{
  "model": "image classifier",
  "dataset": "dead-leaves pictures: piles of overlapping shapes",
  "train_examples": 145000,
  "image_size": 48,
  "crop_scale_min": 0.8,
  "horizontal_flip": true,
  "targets": ["shape"],
  "num_classes": 20,
  "arch": "convnext_v2",
  "isotropic": false,
  "norm": "layernorm",
  "hidden_act": "gelu",
  "mlp_ratio": 4,
  "inner_norm": false,
  "moe": "top_k",
  "num_experts": 16,
  "moe_every": 2,
  "expert_mlp_ratio": 0.25,
  "experts_per_token": 2,
  "shared_expert": true,
  "patch_size": [2, 2],
  "depths": [2, 2, 5, 2],
  "widths": [64, 128, 256, 512],
  "kernel_size": 7,
  "label_smoothing": 0.2,
  "loss": "cross_entropy",
  "residual_init": "scaled_by_depth",
  "optimizer": "nadamw",
  "learning_rate": 0.0014,
  "beta1": 0.85,
  "beta2": 0.98,
  "eps": 1e-08,
  "max_steps": 14900,
  "batch_size": 256,
  "epochs": 26.3,
  "lr_schedule": "cosine",
  "final_lr_fraction": 0,
  "warmup_steps": 440,
  "weight_decay": 0.1
}
Rows from block 6, named by matrix and row number. Rows with one number belong to one neuron. Each number is 128 + 24 x the weight over its row's rms, rounded and kept within 0 to 255. All counts start at 0. Numbers have three digits each.
# fc1: MLP up (model.blocks.6.mlp.fc1.weight, 1024x256), inputs 128-255
# fc2: MLP down (model.blocks.6.mlp.fc2.weight, 256x1024, transposed), outputs 128-255
fc1.522:075120097122111156147115163114084125116174141113098061121168141127124156125138136136184138120151141150110095125095123153138128151122116139123135154143134122142168131135155140125144075147136097128134142115154078122144123093143162150128107160138112102135128095178139169132126130129097131134173082139164134151124134112077083101131143119136112136143114078096062148128114160125153160111109
fc1.523:113110132087156117148132120131133145089144131103119047112141074113140111140133108098129116104119115150160129139122150092118084139112056134099131097112101093141132128127151129134123127144123124151128162116117093111144133149121159119128096202127182115121114069114145129173119122110110138126107130137127158181109168100076137115111127122128104140130144114133159130076133129115128125094141
fc1.524:092106125116095190167111140132132156118136130119123093136150142103137137107162134152143121123122156128103149134101110100139145112131127091178168138149130151085124073168139140163137088143147098118108108154112136111144139131145109113102146123171076120099134141128125150137129085125163171177108133168140141118115137109126106138150145155168101115157122110125105196114127111098127136128105
fc1.525:066110127165100117132100147163142122135107068157169139144098141138134104112139115081175122135146139126101146168071079118109088155143134125120115134124113119167124141131162144169090098107111115158099119098137143112099132107149108110133110145127104134088068133151128111117132139174127118142155098110143104093110136158094156084143151149193138168201146155161115142131145113100150172081101
fc1.526:149148176101098110163078092151124127109137145142139107160116126149139174130123120145112134165168134142095172130163082071135158127161138089132117129109134114112121116121101143136075153168121125128123107143104129160157128133166117092092128153125164149105066122089133089120159181146136111155141140099134095145154148158065134117155157139156126126169138143114112111114117136115188092148139
fc1.527:150119111117125124146142108124069128065147150185117094119126074092133104120145134120132111103130110121108105150149127107148094100168128133121115124132136159135142126128120132114120120113134113140135142112117086151114114112124128140127143203157162106146085088120151156194097151081146171105122110157145151196093127110091159145122140111108090078103114130140124157100140111108142130166081
fc1.528:120170124126073166139167135133138100094132133110152098195149131100141109125138116129098143144140162115118117104108134150173102157132146145121117132131114125112167118089101076149115164111119123109119065103122125129117111135138115129132139136113148150134126122134143099178125121131197139128138105129171109161162122103151109139129157139164155184142124135101100124125148139158124129127112
fc1.529:099110121147094154107098149177084107099111186111100092136149181115119169110108118123149129137126153124094133151138116141149144104164130094125155113129135153126116132205128139127112090140173126131140128128161154124177174164170114151120151135112139133125105140146143147105111130079083108133128130132134134094117167121057116101127160155138119063124129109134118127162157126102123153117144
fc1.530:152086120155200108139103116124149137173159113171106133193088109125111120117123089137114151136133151124103122121132142154111150101093116129126095095098159087127116157103109133089122108117123085143131065150131109114114160142144098160118094139121124127150137132129083141068088113139119093128115134141115155099135152137113136123113113136123133117109127118100162113145131123125105127121159
fc1.531:111110122117112127177150128134131119131135135141102100131112130114149125128160118128127148124141133137059151109151087154160140096126108130137157091192122138119136101148147112150167108108138126123099104162128151156137115132118144160053139143110108141091150110130146142127106085117117153131118121165148090106227117124124139115148148144140135121120138136100123126111134132138158117143138
fc1.532:089153149124106134129156154141137118138079107110110140220117195158152199124130127157139115141162131154117154112098148114144136108092108146136141138115144081109163125130114080127101124077093144144158065118111112140133113092120134136138123126103153134133115081123097133092128108153129151153160089133172106125151132152122118134138120133172145178170123089113136127140112152129128122113135
fc1.533:131104104149148098118107141133131121115156145160134130126088182144114132107144123099126153135116151149129122165108086151105136063183134089124140132155148138143104135148141111155146069162161114125133132112181159107125131127133118180129145112098102126116147160115160155098093089123127075145151118130175113087154176107130147152124139108132131112118135158143104098165098141079109171140120
fc1.534:115099110135119133140106128101146127130131118136152156117120126140195152111137097154142158206162088128095109125123107155101165103122138133145113074125131135080146167140118152163099138154138100145146139119120127165143082162129124144108114132085104142123146158140118143146102125112153139131116130139136123152171123119154108112142137129154128148139158104133100122151152126131112135113136
fc1.535:097142139128096149138148124116144088115172133105119089183179139116115178128130148114160117135137143171139122116122110120151104169148105136105152108158071137124141113153113098143133123097137137148105097135112142129120120085125117108139155153085152136145138136115136124148172113131131149126103084104142128119155084143137081120131127139151162105120123133088134154107131123127106129133078
fc1.536:130188115119111172138120129130077141093148163163116106132121113120139154116125129129121130124142155146104108172108132122151150148122099107124114110125131081156109145151132116141129073160140099147166150139119127108138114089185123112144146171146119121139137082134147171166152122115152120128154146167137141132140154149101093090149122130133099086137117144096088140106092114126104134135112
fc1.537:116115081146092151121121123100111130110126136106116133115142111114105068116162154109141138106107114114093091142128110144086113158131121124104086114184129122147108128139085151124173108163128148113109149165150102076145143124133130131102125168129117129152137092150152114163146084128119112113118096084087136149115120139111096097103112109101110119084108132129090147101106114096097178129120
fc1.538:186131174110159122150078125121119139150150114096117093170148183133169165118142143152097123136155138109136162140130140104113164095138122125155157137125096123120155143120105132131125096143107149116131108128113122182133106104117111093113144156153138083114097096128104145104116153073130104142148193121117113115166142149079120139137143129158138164105109103142121111114120103152166092109113
fc1.539:134137120145143163122104148174098111109102149148085065136150117143133148100166130157151125168202135093127117124099118122112123092147105108133104133106135102183139133163148115126055104130148107158126122116143100142164141143138091146097142153117161088107087098157108131149110163103139104162149148130130097126141159126056106110167155148119088119132125110132133159109112140115183129119109
fc1.540:146128093150125145112137159110095118142108121144113137119157121168145155071173105143171144154138130117152093125142145134101162111121114132125108122131103098150153132149126107081156074150133130109149136143170140107141110135160112125093088155115127120159145113159129177128111159108098117180126139147091135132128125120148088160144143091107115128113114129114112145186141142117113173101094
fc1.541:112124080176115126088131164161120142108140089159151151142119126130123139083182141064161099119128136189118099164109127132132101121126135110103139131128098103164129131144100124119122138130132157120131121105183112133111147119104084160127138144126096122135054104109120126122105126174144086141130109140137134104118161132077095125113107124131100164156097151114106119149135151080123199066139
fc1.542:140102183132118092145106121143140168144142138122140121146115143140153107115149161143114143144140142109089185109132120108143162096128118133141141122152090107085133125112130107156119150192106194098161120142096141147078146161145134094087151140128095146094091120075114107112151096088143122136153125099190108137149139129084181118135153142100170109116123137107160110104124132162156093134097
fc1.543:127102124150182115147081126117116118132169146169114125174139123129107153117151110151164085139187136175137119120131132135147132069142129138126103105080104110152164155124146109140089140125135105145106096142153094120147130106162152167137120173108159129156109080129065135117100107154113111165131115161120107134146128153105127156170124119171117108133106119104144133111149188147128139157127
fc1.544:135164124123142117163120138131160131110126135145123025145143128162118109112134126136131164165212125121119140170134115080143133144112140115144126130097147113169122058136146112114078109137128170138115102145119138132142143114124142107073115146150102149102086141122135113113178169148129137199114158137138090095175135113097142126184130148139136105163125107149089116127094123140137118139126
fc1.545:149127125145174084159138109100187135136096125149124122168088140120165122111136119121100147105110108117160117098137106117113140097154135129148120094157146142123132114096124135145141141118148117095101093137133144108110075125119132151122130126151104118140127119149133131103118155120085086120118136129105120131155152161151186156130160091107103080128123176110151111146124113134162133162115
fc1.546:130119101115174139145125111080112121144116125154115148122140137134157144139161117151156139129122103120106124112123149146119112129173127116129132118152076163122132145115146093157157097143145137128117134187153144145160066128129139136062095113136168115107166162138149165122119120129112134134124120138122146135173133153158142113161115167119112155088128125116134109147137120149139115151145
fc1.547:151101132146165103130106128109161128177121113175114086169110136113118123139168104148158159141157123112143116142117158130080188085143111139134096150118138121110148144153142121111096116101125128131144097105127165140113127112116111116138114168109149142164124133144071129074103123092132130166115139119158118113135135149126151139120117106160105105124126126120147096113092135142096118148136
fc1.548:122130154130144104143168133103171143149108097107105135183145117143142121129133156133129186119112094129136158099150135155105102120147139137122129117141103149085137128098172136115144133135100137096166078087103079104159085146116150169144127120124100125134131120100147128105119165145113141123133094115173097135149159114157144106128141102123119167161104181104147107132164123125162129132148
fc1.549:116092109128087127122118137177096131118154168119125127129143157145108143095113117100115125137118161131104141174129114139119134087140128057139123133149089145130122135173120108144126112134165140116136138137148129127120197107153105150118115107105130097119122149095151130099132084101143109149135086143154104087114149122095115115106137131098111073128126116124120148157096143050115162139122
fc1.550:131099129132130109138097104154123126076127164112125055130131077092124127114143168104107116132154156114173120138139133093128102129160103105120146082123113142124144147133126148118122140120126131165130150147123110141115139155200118109118151198143133116131080091133141128174131135117134157117093153141123125149101146113060129134151126130111145090099137134124142158091117114123122129147110
fc1.551:099099128136138106130090112130136146090111139173103046132152064107111117126136141119163127110126125110142112139100155123130123124153108124114120134135155108140131134118110136128149163148130132137134137128109092162109112126102144093122128182123175088149113051144137129183124108080139151107139104136121133185126156119099141133121121109142119123132123130132156132081128111121143126060117
fc1.552:191127120138133157130156191115085154142091094150126131173113131125123146095141154094122136113107122183135132167136111130133143135159118123125122088146095104130110096130082147109145149124110139113108087117139139119126102142122146122151151130145102141157129138062150155113175170152110118133121085127099118089112127097149102124121117115161101115129096182156133111124143141075138178128110
fc1.553:166107124131105093090086137110151108117151157138102132142151130107157158152158151139173137103110111103136126099189129157129127180150143143113138140169140186109156159104129116150135124117119117140138116153122105190162090120135093151093140130120154141142139107153150144135113110111140151097123166189083141140119122146145117119093133113122145099111120116135112127119108140159116125141142
fc1.554:119126082144093137123119117103076167137129140138123094134127124123146114098124154088153175108115111147123100130096108147110115156143123130128102119171117109150103136123100140097147130116149099119142133114159125153118107087152148133093122178136145114167145072153110136140114118107097131132142131091136128156127184150125095130117125077147139118138095095144129085116149128136109165111113
fc1.555:112170114132087145107133093125106138094141159086114127153113134117190187136116132130146170120144138111120127152146126124136098180106100128082110144165127139109115130128193100120157098101133161141135130138109111091134117117109103122115114180152097135146122136134136120143189117107125160131156092137103108116139126143126126103106154136113151126100138110122076131115167148108110127114112
fc1.556:141126114134164101136120154113136134154129113168109096171093131104106119128161118146133171133146132115136109149146164124073187095138106142120101159112146124096131150138135124103100106110108106159130099131124137125128143116130135128148128175117111154144114118146090137082093132095146126143138164126148105104132135122124136127125091129176097111110134097137131092104089125154087115174126
fc1.557:101090083147140120131113144108097164116109131159117084116156098118115129097143136098151161112127129144147089207103163147135113150126117128101089114149109141141115137136086096085155118136130127142144139112163092152103125106156162128116120172120139128172153077154122131167133069105076148129129087149140129153153141144115088123126134100148131135129123078129131097092157136115100163136127
fc1.558:113153137119101096135074123141157114106111133124129093151080160142127138129126126119136126157182120149101155161110125077109138123177145121108133157118145135141105123165131135130068138135136104145152111104118135132126128124175080107108116163130132131096046133117128130135173164181143133147159119120137087090133135130087141119163176146173102134145150155144106138131109123106165116127124
fc1.559:116120113137106136127104156182098113107167172130089129125162154139096139094151134123121121132122140130130133174136111141126127085143129065133120123144108158146116141166124110130108101139185147117126142125154122103126194120138132166129133111097129089119111129124147137107123104123113125147128120156145120070111146119088113114111134145106108084143100137143106140168094144045122164135112
fc1.560:136095123124160123098117145149115116164098071064110134157086092142105182128158147117100148125143123090145124136140157137111094176096114137133123105093148153136134149135132132128129121127117107130133120166121126112160139150103134107102093138125136124116118151145109121110161103135117121136114142146085104122119127130120123125116118113126095178144135079131089113112120091124114152113140
fc1.561:147092147131168145091134150156110125141120119067115138166108122150113166122154156136132166117108133092114115133145147135096095181101122133136101111092175171096110160153127116139121115132132093107156115148118132100116166133108110145109090127116151118142096143139125135115159132093121090131090134130087139117107149133110130096098121126111084141100113083139075123128149091086125147121127
fc1.562:112135124125116134131162145112147129148136086139132118196150112152111160085121145095143135138123126183158141157109148142163094137130100112087116103138086151127146101141176105104135137119103119126149057117112124135126123133142151119138138124137117167156141147075144137120133122155142174142092065099180135094132099119157118080137113131138140136120116151113145111124140143108112159165134
fc1.563:085061080128125121110080124126070129121137147110127085118159125123139150119136123133123127126143108148142104146123077173081124137119113113139151123182100152125157159150114134124170104151140106146136149165141113146157110127136117110117099153121153117143147109139138159150115088147054156127153128144129143111115123118090120090124147118147068141136129101116094172116119140092131159104144
fc1.564:127166124140163135106126125166105115108176145125125115151135148139121113083125133164095128151136149094146136115137115147128150126141117096163136126121122133128167121125115137150072134155128101107153106108114081124151155159157134151127141110129094134121058090135119127147096122112138128142170129145097135107120121125100156129131117128123135115171088097136124144136145125097116114118131
fc1.565:138064134142180102137105112110134132165143119149141094156128127095119134137210105151151119130164112126128117142118153126092176083142137136130086125100119149086145137146149163114119126122109122141134106138118158160105142109088078106119103171111159154165125138145088107100080084132113143171138169121162154121114104145129126132142113122160096117122144129137148116116102140157098101158139
fc1.566:079099128113125119134121122123103134118161122096162079117113090106140093116162167083135120126121124163166132127106121114073070155134078149141177145134124094129133133102115148141137145142118125107117156125127099103133114139123132132127095204144186111112117091105139119148122126156128143117134126120144171184106188105073111116119126124136125111146116128138143131086124113135134142055110
fc1.567:103146151128102120123089128158155121099128124133154103159082162163127109120118122120111124166170121112104163138104115093084118126176137118127141166125117132125139128136125120140079126143146104144126109126115158112130126136139089124112100160131109143094040131112127142110135167152127139147166114123152095077129148109082136095156129156180131150170156130158099151140095102129158115087115
fc1.568:091148126135138116139145149142144129111152123147129112124119106148129106134150105089162132141151141196153127117086119121093084123083070116107122117120129077158153109157143072160108114129147104139068129102131131087125136113097164122132069163114150083113105124104114144160082154181159096142134106103153136151132167118098173126141122158147115145163099126118133144106120140131119142081128
fc1.569:128137101141102150138138143108051148101172137078126071112121117104119171129099137118138117118125149184129107158154077125131142150150126140130113111150103124130132138130151141125137089150116099143141146129130108137132117145172124127140099181155117130153135117117158142161137129093109159112151073159157122131101114108096108122133120108130131117122139107110058141129121157116121147137124
fc1.570:150085135134163150095118156137129118143083113110125137172068123148109136123105114125140163132139118084118123124133146141089088174095126145112105126102166116118114163147141117117146145112108110140132117164128143075154144128124091109114086129104154086125107144146077118108130127168098108135110147134073120075131131107115126111131103131129087157117122072133108129138133072122123133111130
fc1.571:191125101090080132104135126114147129128134123132139141110151127122119113154142102171114139112120137054076102127134127134125159150106125135144115145186132125142125125126056166105163104117138136177117148159134108104168140151130060146104130135136122091157142076165121115136112070098101141139112148116073155141122106137121101092103123097117115125107139134106109153111091114120094113142125
fc1.572:120135135135144104146102145124140154156139090115089129197152187171129179098153155086109114119134118130134155161135137108156142146104102122145139094137142153093129142151139117127133102153135129113150095141102154161139129163120144123075125137159128134115126117108103124094168088107090157156120135078101102117154105132135138127137198126127153141141099109121102134141176139134142142109108
fc2.522:163099118110142134102130124136113148117144145135126178136162197098102164127080152137185118123141136108151112099089119156116144103139134156130140153124136098127115078094150130140119126117151156116182142133142131111120128086114125078140132172160144165161130096149114089166130138136145111144177097136174091143137136147137136150158117166133118156137141153142139139128089148079119122133112
fc2.523:139157132112155105100126117135133135101132126142128144120115139139113103127158147105100144133124123112124138145103173121134108149118105110195135103111147140110120112141133148139123119123145149148139161157149126151162145130138174167134116165135087133157147140138124137119132145166100182113110120137120098153153100138130119114154127131103142122131113109147168115136142127153126130110129
fc2.524:130123108110133157158127133121136119155106102147147159144113103167113145093124137128118155134118121138125130140136131093160091147114118135084105130130099168109165142139141123127112143124111125133106119126137092123117107145158152137129135087114111145121110138126155118103112167189118166116109132171121138189140102150134112112113147123120172110120113131117103075105148117115096126095127
fc2.525:118169143133103132143104145120134110162151113101161116089086102128114127143143104114103130130120142143122146124136117109126157162179102144172161119157116117094164163154154154138121120195115156091126071147107113122109126116137077130145133182101139102118110133120133148089130093142098133140122139099115119080155110137122111118112106110163120102118144101086102153132097131106134152128145
fc2.526:126153150130105108144103159153114142149139137101152135098098145134127123137130136098121108138117130139103160112135111140103142127143107129182154139115150127077162160140140143134115135163131147110164095135117153125109144146095111123118134166134133096122151147111130140127079114144112133126123149080138135070138124125139144154124123132160085113148141142118118175150081115123152150146130
fc2.527:127133155085145131147080147133137125111120123173104165117127162135109140109097141086108149129128127142099170138135135112137107142152108149189133120108125150141134130120111116116123165140133107131126130133128134138131146144128142129123125191135110175118130143109126081127156129161133157109116146164136116122134114163116097157145146144125108125159142122122125112129129099132142158147123
fc2.528:104127142141145134137112130133131157133186140099110133160125158134170137124094151098101111152126129153099151174142124154098146127105130133158099158093141150096146129110105079097119173087143144145165109157116056096124138153135165083132128105153096154103193115105124110142075194130115122124153168130125154139073173132141133165137129112105109129154125148166156119118109097151144152139106
fc2.529:122144113129128110128145119127131146088141128141098128137147093136162113122151131125133085161102095139163124170142150117089132144117173091081100118142143121119154112128123140129136112129110134112134141145126144141144112129124133165148146073137134100121135140127144166133144109174098126138131126097123140171104118113130146097118081128110153131134111123140134140093163130178109140132124
fc2.530:140150108122179094099067085118161118125133111148136139139181119099106145141131124144153126112156136105151100121098136146116124080174146153124140108099144106131093118125127156139119094117111133123147174165151113133114112109140157130204100150131110131151125093149090134136116101125123122151153115109119099165142133150124151110166128154109134114138116177142160121096157143095126108121130
fc2.531:098074128137118167167120169139098128104113150126119164137116149144162161107125120111097098144118114149089145155155111138112122135115151091097076173101109138124151114103119128116085161137150110134144112109119084098109150128131132099106145061132120168102156102107155101135107172133162135116152159136181175148079153104143130158115132111158123161134143169131125109130161100177131141152126
fc2.532:111107133159156116116065102137113143122145130099126144155173148124143140129102144113146101140142143133131128158113148158107155086133145148167091142072147139122164137094101083109102136085128110131158149143120073128138124145131162077146116115155091164126179113126100117154086168124130103134143152115113126152080192144136177154159135116082106133181112214161154097119136113130155136136102
fc2.533:136115099123133132122075102121133119103131136110123150138130127145156188124128126150157113141130116119141109140120128143126123175125172106084088172136121123114149130092122091143115107119146168120162120161146059117133127120138142092141118069122129115138142085139131153125096161143141125136138124118129128189115158103160126099140076127093133146146131147133139114116137142145094112128137
fc2.534:111101145133112147135131138142107145085166153132083161157135147130157117125122138103113117154119120149116146149159107152118168135098143107139103180128136118138115108058095117098124151075152138165138123123103100106124152159088134070122153111150151126098187108103134118161115121115166110130154148124173150120094158113154145141118116114110106174161124148156131133135098100162146146156110
fc2.535:111138143155147134124120119149139135132181158144131159189119153131155137121116156098124161140132128142132152151145103131155125123103085128171107146109143155123146150118101100087127159062160139179118177157119102113121146163116164088121132154131121129118190136117117126150094169134105145131119144161106116145124140122159149127132124114082099153159101125162148112143092094127141141145120
fc2.536:142112131092099143109145125138108115114132150162117103131115164144084093122124127120128152127113118126106145135130127130125133150128077146169150137150118121147138116130133129150115134141149166115122131111131139100127152111108097130123137226120151134135150133119146126127165135089146123135114128129127110103135147127135122126127119108129096151114147133103129151147117128122140135141128
fc2.537:130121135123128110081165106155115123132168119158086128119169106098112106159101125117153144115143111123145136144122194134126128104140148116148143079134149104156108106108118106136134104100118092149121151101127183175164135123088201148140111122134058109134146132130079162118150117104153086152112112097120127126145148114115149142172148116117108142188125145140164140121153131090152141137127
fc2.538:165126123142155128132105147133142130133092141136198164139125125121122128144127141127132142119149144108122135079102087143153107061114091153173145126103130124118145144125151131141123141131134128117158137129150116098091134124109130125143103186132133165159143129144121090134122156134127139130154101153170096134165127152157162150153132158132102135121148188122122127136090136104125121138126
fc2.539:136146144136150083091142128150148169152125116137089107096142161157098129115085145105142135161102127131165149124106157126099120103134107129158129072157185142117109100148123099145153125130117118122155129143118189175186127132095148128125131111173119110133116150121126133134130088135122108096108136093126141109128127117102197108135138152143129110142127183164138186173120126108160143132087
fc2.540:103104136132145140143138144115110133082114161096181145159085162106155110148128136107113110144150146149113149107161090153127142134076160120116086138115128097145158133092096112102139160106158148147152113145110092061101135156109104131125131108131103149103168120104128110216123175124126121171156150156182137142122130121180108177153128109102129172103167116121121103129119108158122150131133
fc2.541:125168116111131114146108123153129103136096155120135071099115114155135137120150103134118144120126083123111132140127133077133096144148080111166131093143114156112150178139142115153127106175157101098121106127138111154143163128129110163107120159098126105132135145131142155111144128151107163114102126121084125118139101113159120095104113120128106139133128123109106140117152145163132121155144
fc2.542:149155136137131095098120118154132150103152152123147181140126125127100145138147150109156158114131121112165138100111145133152110102105054134194163098126148131114096122115128125127116116106147140144132186144145141156146153140104154132117114171141137124151158145141113139138085110159124157120120108136140080138171093144149146104138125171107106141141121138143146146167104129122141128135125
fc2.543:128162138150187090094037123136143122137067122120129123106154134130083158148137112114136122115152160123149132114114166121124113098157099165166143096087160136146092155133113112130105118117125086107157142176122100157140128144125179121168086142129087142143142106138091118137134125115122128125127134101122103140149145161133175145164129122127113119160146175136157164157157134108140137121125
fc2.544:130135138123101121169138144171087160134108144129113119099108159164130104114146140114123136174084107139127145121141106124108138138113118113149131115130155155114141145135139129143131135153142113122122092117118163140127152172080112131083171134150150098116143165115178138142128102123138135088109136095140160092105127109143168127088127114152097128137126184132085164156097124135154138160107
fc2.545:129155120120123111117152132124142135085180177119136161176084132116182091134126152124138130144131124126132132132130108160111134149082146073099099133164142112089158096104127139118124144113184195128120156132142126106123151129093124132135139109136115099126146121128133139167059129154084142148140132145148132142121101072165125135131128149104124169105129106137138107113109113142130123150139
fc2.546:136136123094141135138145147127129115169115109195134178158103101130139136106148152124125157112149121126121139107133080119168093130086165113073133126124121138163077114140135175121149147104111123174104146083132159111097107140128131149124127105111187115125109117120126121106164098110148161124108121176144144144169102128131093111134162142129147130105130095136106088101107112131114125117129
fc2.547:129136124131185112118050116124157143104062165083135112166136157117124136125114139122151116121159137123128120130125142143123132123113128148140096137111134131155145143107110104111105141107163124118149202173142064096124133128116146115168100145154105167135172110140108096173115138143135139132157142141148112182111140149163137152160108136102120143133132164150146100118147125135120134146109
fc2.548:110154125128127105137113105158140149094149165117099127180135132145189125117132154116134125154108105141133135171140122143102122142111137078126066124142152138118151129100112111111131137110173143116120175142126111137156152156119140113128144092144126093115170146116141167164088120158099145128121140127087143171090130077164170093110102114073119163155088169155129120095141105184148131161117
fc2.549:142121103122147124123120120091134140155106060126131108111135121141090139119120125137137099147128154120144119143122133125106131128147182164082135121123126128119150112173145128145134114136059133119148111135135110121131078111174116154140125095141129143139103111132128121108137131152128129124134112112134120165122125172097134112140105143142184077109125151133145119097155150108089124067112
fc2.550:133153138080140102121069115140163153138107120149108163118123135164104134097172150098154160147102108122142143148112154144159087187100108122156117128130151161111155127141145133130137133136132135140139159164142122142151131128150140151126140145148134134138144132129146125094117114158117175084095113138133102131138097138128107079117101160095140122137101134162130128101109121173128141117108
fc2.551:144139138107157112129086125147119149112118137133128126119126145150113149115126144107124152134130147119116136116124145123153114151119094131207137123090145152144121157087127093134121138100154114169137143154150116139132144156118161120120120171147100147141165106127119106143140140118143163093118131148139110119129114145135115135153142132113107133152133087142150116122122124141142131145113
fc2.552:115145137143151111126131127137121116091123153177134146177130100122162083136159138110132134122142127141132144106156111106136110107078144089118113097152161124174137141118075160111150116085144115159106184120112186114124134156098143137139125104123132097119135157119124155174170106114091116144110110131140121155145119091148168133131110111101128158139129145131135123118117116148137139136139
fc2.553:116126150134164115115148166130146160119113163126163130135087145113150114132112149094127147134133127147121160119134058144138128106087114086141106111131153116130127106123117124102149173134159146136132157126121134101121139127087125135109126115160122148116126133105127096159092139148103154140126145191162141160148083092133132142145166141136124153083144145145155100160134090127159150155116
fc2.554:158105113124156133132140136142110132125121143114152121126097191110118128129136135140143140111153149101128125089090076152125111100096098129172141161128120116103133133145151122147122151117149138144164127126163094090105128127113124110110113160128145150164135146147119104157138172144129127134169106136142127125138142141131131152155151158142130119105156169139134119163076141140129111127135
fc2.555:120129158130152123118107142137106142124151151110147135104087179106113153141132124095114145110157124151115159131135071151133143142123062117177145141115154116140113132134092113108128162097143140153166116162107103090091136128092120085121119150140158126109137089109110117152122139117142102130128143131177138118124142125125123144150149129156097131121161136134136161185083097118163160164124
fc2.556:129113120128184134121063122121140142092094152119125129173152160132123113119115142125136134130146144126128118123126125140133123104102119144148095138097133133162134132100105095101124150095145109145152179152131061082120130139125147103155112148159113191126168111129120085178113163135131131113155121155155111188110140154155137161147104127100127145136127176154147089120154126137114132143097
fc2.557:170101098122139117111176110144080146130117130099149102115125184114086099124115134152159119124140152090126105089087141171104121095122092143191149113114134116122122112139148094166140122124139133136165107113162143111122125127094139147104140171143104136176140147156122132167149152129129117139154096115143110130143134156128149165159145135140117116109151172133128126185108157097121102120125
fc2.558:130160145122118120148117184132126137166131142105154116077069158135136114131117118104108119145120110146109159108133072127111136138134111106145138133147134122066161141159161165138125147195145149098150074135121132110107143116096090124114139133132148116119108156105144116111109106143114135127121149111171156066140094102129121141115136142193109114104158142107108170169090111145153152154129
fc2.559:138128107130151128127110128101138133169109063122124105106152098145095145124128119136143097146124144130140123153125158119110131132158172152096123119114125135125151128155136117141135110150063122105151098132132107132131083117170136152146116090133101143131108111127126136088130136151128127130124120116118120173111131162102136125146108127137171082128125152121148115096181142116095132077123
fc2.560:101141151156165094089078112120140163135136124105128107110132133113170133155113129077114135140133115158145164143147093143137172116149133106149112123159170111152127115109098104089182141089122133142127165177106094109138112102118110116152113105148131124095114085085101137126134077085127101160121164125150141114127133120097108116147144125106139128108128151128142129115112091143157157133111
fc2.561:120143135141183092094068095117166135153123098110109107119158133111155161152107128110140091117166142137148147142119133135100135102163172117126108112128159122138090119128114105125166125075099117133152173160121097135147095108157153115165081071143126124121122094108069137125118108118129099152136137106112136157109160131100148100182133147094156108143122198149167131094132122144136141110119
fc2.562:113155125152156106125094090116145128106142135131137128190166111117156115139137142116143123125135129143150134145143111125123132118123139122135090120149162131142164148113094112109145119092132147122118195151109123108135112130138131110159118117122150096123149139117109166167134121145070112154120131129081110186118160110152169095129090111050140139164102166142137131118124120132115135120132
fc2.563:173080100088132128100137088136092134108143129168111137145179168126092135113096143152176129121140128087146100107084141169124118111134148170120169136121129121142100080108147124162124106105130136159150160108158131139147128106123145119138122162148128148171126108161117109141140144114169119110159090112151104140135152163132135130153151162113127139140116160157150127113118165071116098113113
fc2.564:123127137151140126090094125083167146150114110110140122111147144122122142129129111118124112136125132144149128114134115130144159128132138129110117142180132108135130095144124149109191132137108162114137164152113085095133103088153101110155114114143157169124083082111122091099111100111119121133141136166156128154125111131097108096133093143134164117099129132133155140119120120139107140101110
fc2.565:123157145151182088082069117114164161085070167094144124153127148117124128129138147105148126128141144132164134104130133136132152107111105129146114106147166116172113113114099124101137132095158131116134215190126100121141132126094132126176113139161121144131132127127109107169136100123120132135132133137156107166142106132136154130151118135113127147102133148150149140150126117139140141147100
fc2.566:123151134091135109103071118126129134112154125128114164146122134162089120106147152109131134139104127123132137132128158121155118168110092117175148121124141158129150126136119155121117130117138142161124170149141133145158124145160147150145135135134116131141139107121128122109121115135112168096089116137116111137142104147110111098129129125099154120134108124151167109133129119150122127100114
fc2.567:142152130119116118143113176129121122161122145110170120088071168122123113137138114121121112127136114128112146096122074134117119115128112110135150148145116115070157143164162186151122137200145157096150087120135128099092138110108076145110130154117156113141111149120137119123108114140113145141136136118168137078157094114133108137122139153191112119101165136097106165164088129143136133144147
fc2.568:130146136129136135131135136132153134153172100141118172145128127140106154128127150114107161128132132132108139187121138131132121117143088174191140158090120148082106134146139122120095153137099161130150142159134107132149116137186171121150112166129097149129163150121113118100063169183103164123125146132077109166118148174132140103144129129111129096151105129154138105136143117116129146115124
fc2.569:159110120098130128110142105139120138152135109165099133139178161130063138092080153129149124134124135123111120152102134133108124092168103171175144149119137147125135076130146129151111140133110131108148139122136147132135114109136149104145145177163107174146121135138130086108131123131156121123141090123124119154121143174105164118143137131145125112142113180156148128140127137102127125127103
fc2.570:144123119123161099099090080138130167117135119104113119148175132109156159137069167120169118144143110127152118143119116158115165099164155137151111131114167117135099110071112084117153118076123148125142154145137100125127109105120131097155125123167128115131154079131094142140094102129150106146143118114136106145106147139126140120156129135084122126150095186150150123106108119127133124136094
fc2.571:138123131116119110076136091144120126119184110157080140136177105123104113147081136125150143128130132117146127155116198128116142122147160147153140098138149108139133105107120106138118100092111121146127152117127160167168127136113197123162118132138065112138157109136094162125120122113132084134124115089106110130124166137117161139158121115103114128209108145144170145112150136086138136128121
fc2.572:113143142133116142125160146109113091139149128174143169151070085120129060138199114105110171091136126138114154110159110108162126166112089107146174091156106132132125125166148161111132133134129149145084144110117156114122129131112139169113132138076132090113122132109118147092127123113114141150092127156139121123183083107134094113119145113131141125092134084092113097144123108114125142107168